config = dict(
    input='log_mel',
    optimizer='muon',
    orthogonalizer='polar_express',
    lr_schedule='cosine',
)
Rows from block 6, named by matrix and row number. Each number is 500 + 40 x the weight over its row's rms, rounded and kept within 0 to 999. All counts start at 0. Numbers have three digits each. After the name is the row's rms in percent of the matrix's.
# fc2: squeeze-excite expand (model.blocks.6.att.fc2.weight, 384x48), inputs 0-47
fc2.96 123:494496548509504536476513537501456490476537507492492512519509497509530455547471523547531530528514532525461513514548485482698516540548507478563513
fc2.97 076:475462502473488471552496497546529475523535514523580547498453484479486486401458475515454544521494546527606490523507525526560492572447547540465550
fc2.98 089:553476525496504471541553471489524509534555496526393490501513520496454511470506501495560490439514507516524502470501530519658500528503446549447471
fc2.99 086:501460524536487472534524532484495461522520507458478439480507433531473500524512474506548506484514523465436503525502501557345524470448417476519565
fc2.100 089:482511490476493416512515531502509513447497506393534510458503487508441500458532453477480531557489473454488453457500524509596535583417544534473506
fc2.101 096:475414485502492524542514523496482489423491509504486514484471473534532506463493470500476593470552507510421505468479514522364491462521504588542474
fc2.102 126:491499517494498503472523527521489519436484495531481445504474508513506548537532512560523565473490497571528518560625490514642528532503506543495513
fc2.103 108:517450497476505519507527508543512500477497499496500506512528503494489496536483470474551533528494502541432499496494503484699516396494541541496485
fc2.104 103:504584504502494523533453518514507526454483476484487490492469545571513535539500506376562442519500487461611489510528513491491526513457414513462496
fc2.105 116:504521504505490528488491478526511488513449500469380522511498499499547514520572452485472434489477529508554503456479481487658524474429491508477494
fc2.106 073:515429531524484540574479494504442483484476509460496550484481454542484512490577518490568455543516383462555521481486546457468523504549533517538438
fc2.107 118:501488491499497515520509464487488515512477506517469531537487534482530497548498477486469488512485460533466521523517553503273448487500497499495480
fc2.108 085:515497477492521515522477429494506463495492488485532454500470488498498484466492502548474498540549537454493510502515468491703532544437481529519507
fc2.109 073:552427434518473462488394447510485483527506499514442522511470490558500475515464472511575501490497522518486505409482494499589481465446482525424488
fc2.110 080:517514589502472528455455528495522543495534505522500517503454525529498492463533519502618440439484457523506466517561478513617508497412509505499489
fc2.111 058:414548465485508437515451508497465526484533477451419468554473448424442497504478541512504462463518529442499472518526471486613469489519508524477544
fc2.112 217:506485513486502486504492483501505505488512496510481509495506483497481511509500496516505479503525504502501499518494502502236510482489487534474505
fc2.113 088:535539520517514526492447519520496541522513492525514533542392535522532547477478489538412369548502542511535469529548506485450485521466536520552504
fc2.114 083:384542379487509502505470504472490501524518512475520486499503494586494427515517471510515517500455527489623500507501486510543503419475498494498516
fc2.115 063:503507409455525446516536485489483544500553515539490469533528467468516473540459513449536511551490448551464528535561459445405529444555469531476449
fc2.116 077:523539484483500440559541488519503518523471533564482469512550468508531441484545529455430488433471557524599479484507541449454533491473538547433548
fc2.117 068:484466492491493540541447529500526522578481507500458527539482487499543437476526514495470491502474524561639480511466497475634493476536524474490497
fc2.118 102:472501574507504476463497508476486481471495512507564575501456546484443523491502458475428504441485505536524476465529508512353479466535446536563499
fc2.119 084:574487498470483491455473505500495513502472499490493494460527557502436481518498562504538459549479559460457503501525550503663489522474490440513436
fc2.120 113:549485373520491494484509454496466504521499486540570493510480520507489533463579508571529463506531523505584480467506492491437519456462408504451474
fc2.121 086:447504506501504459539525500504478494508496495567463496512514515491463476527472523471515529486502430518407513516519558475682484530507550516520469
fc2.122 131:514504510499505475523474474496494517532493517531513499499513474493435486467516459496469473532490528509528511496474472484280489515469468447472545
fc2.123 118:487525414502499511427477478478521484480542496512483524513491499480571538587573491537561484459521496540454521451516493504385476491494481414529471
fc2.124 081:466527500503486486442539522515472502571527492490557485524549496534515554485499528586552546564491455555508506524528481536610525409514527519558510
fc2.125 090:508503592493501431494561474507479500517473511489510437502465461520489518484517479475440503467535441486502496508509534500333517538521477565453500
fc2.126 100:477545460492514521464543406481471473488481508473500524505554482516457517556482535478635488459502479442525487527549516489381513526519523516472500
fc2.127 078:493565429488509459530515549518492464563508486524531476505464488539548508473472494532448396520484511520572496502483527491605537506521602490499541
fc2.128 115:506500477495505502420514515490504529428547503504650519501547488479527478589484516463511480459502478499449509513494501485601476498567517489555488
fc2.129 147:501527476487502485472510517528507488508491505506537481493532464499490494444497505501538502553474500502494494493518490494740498489509525470483487
fc2.130 082:417566474511491519606524478499544493503458494520354482487515494482473505474493500470460524455481491515484488529500463494559516577493465541538459
fc2.131 083:450531470516495508494502522529502496525503520471545501536506478471474530440502507501516617544468510469427498511466526537620472385556501500529488
fc2.132 080:536513494491488489488503532498492510495486500580550485521518470511563555523496470503487476502498532558449505438492453543635472529522617544460521
fc2.133 086:480446481501513457522545543496496494549537458498565442484463468513539471485538503511514483498535491454673501518482526546526528507507488423530474
fc2.134 084:497574559513498547522467477505480494530497511460528573497485485553558484519478469521520517506457473555396488543485549534536536501452414502406527
fc2.135 093:509515567536489445393417480500528527545501515519430545500508508497537582506523490533474467517507511471497500523493481531470494529440376525498538
fc2.136 072:477487560466493456488566434462497540553498471514551457495575435571462472469520581467446508507444494527490493522484484521565510423508517448512529
fc2.137 099:513480503515510408506462485493517498458444510493503514524536478495459487452533506505437481578463463476514490497504512536336489433459492454536518
fc2.138 074:488481444496449486539511423500542428487511500536553497523459475492521468514483510506554533349586497478563534514512475542516479542491485516503475
fc2.139 130:502501515499496467555500491512502510468515501507437492479481514521507483488498515503508537500494512487533500486500495491739479460508519539485491
fc2.140 065:475453490533500475482528456480502515481552519506548454521547418462484425505466477489492502551547520430497469532546476500628488556518570525461508
fc2.141 081:526462466527497437583476477489507563489545493511527554530497473498461513490476481581534450549483458539613513484498477568583488479462489481548499
fc2.142 140:526473496506507482480451540509536506542538503453615458504444507518513487488545472457494511508529467490558506485520460517656549551488537501531505
fc2.143 071:484451545500502473492452534525493499558494486483414567520501489529504544460479478510426495501541516514521477503504501535657547476484470547437527
fc2.144 100:588547517513511484510494524498523490485507485471501571504572482501591500617524455419497476466490542490537497478491526507531546513405463531485506
fc2.145 138:530510496470500459507501491490506508419495511514480457508496441492481522512503521465576465534503500484508521496531498469710501519483533525508492
fc2.146 104:505473474484518524514489523518492488542508504531493513478505519496508476520526488516551459527506508523511511456535447523724457512534522515513517
fc2.147 106:521505495483493507501525481492466493511469501535481453485501519493481508489522493499566484508486509535535465467528497501291488523472465595530483
fc2.148 129:539523531494494550437494508514512504485540486509496517502517539504509529569568519436461496499510424453591502483596450475497514503506405488584527
fc2.149 070:514590441476506470568475513519501527476522498528442500536448522473570454489508484544549474503501476532560518527516507510561532469408599504555485
fc2.150 083:461500517465521516477466431524500499498527489539443567489546475511488510477524557521406518496531495452592475508532434510521507380483456484549530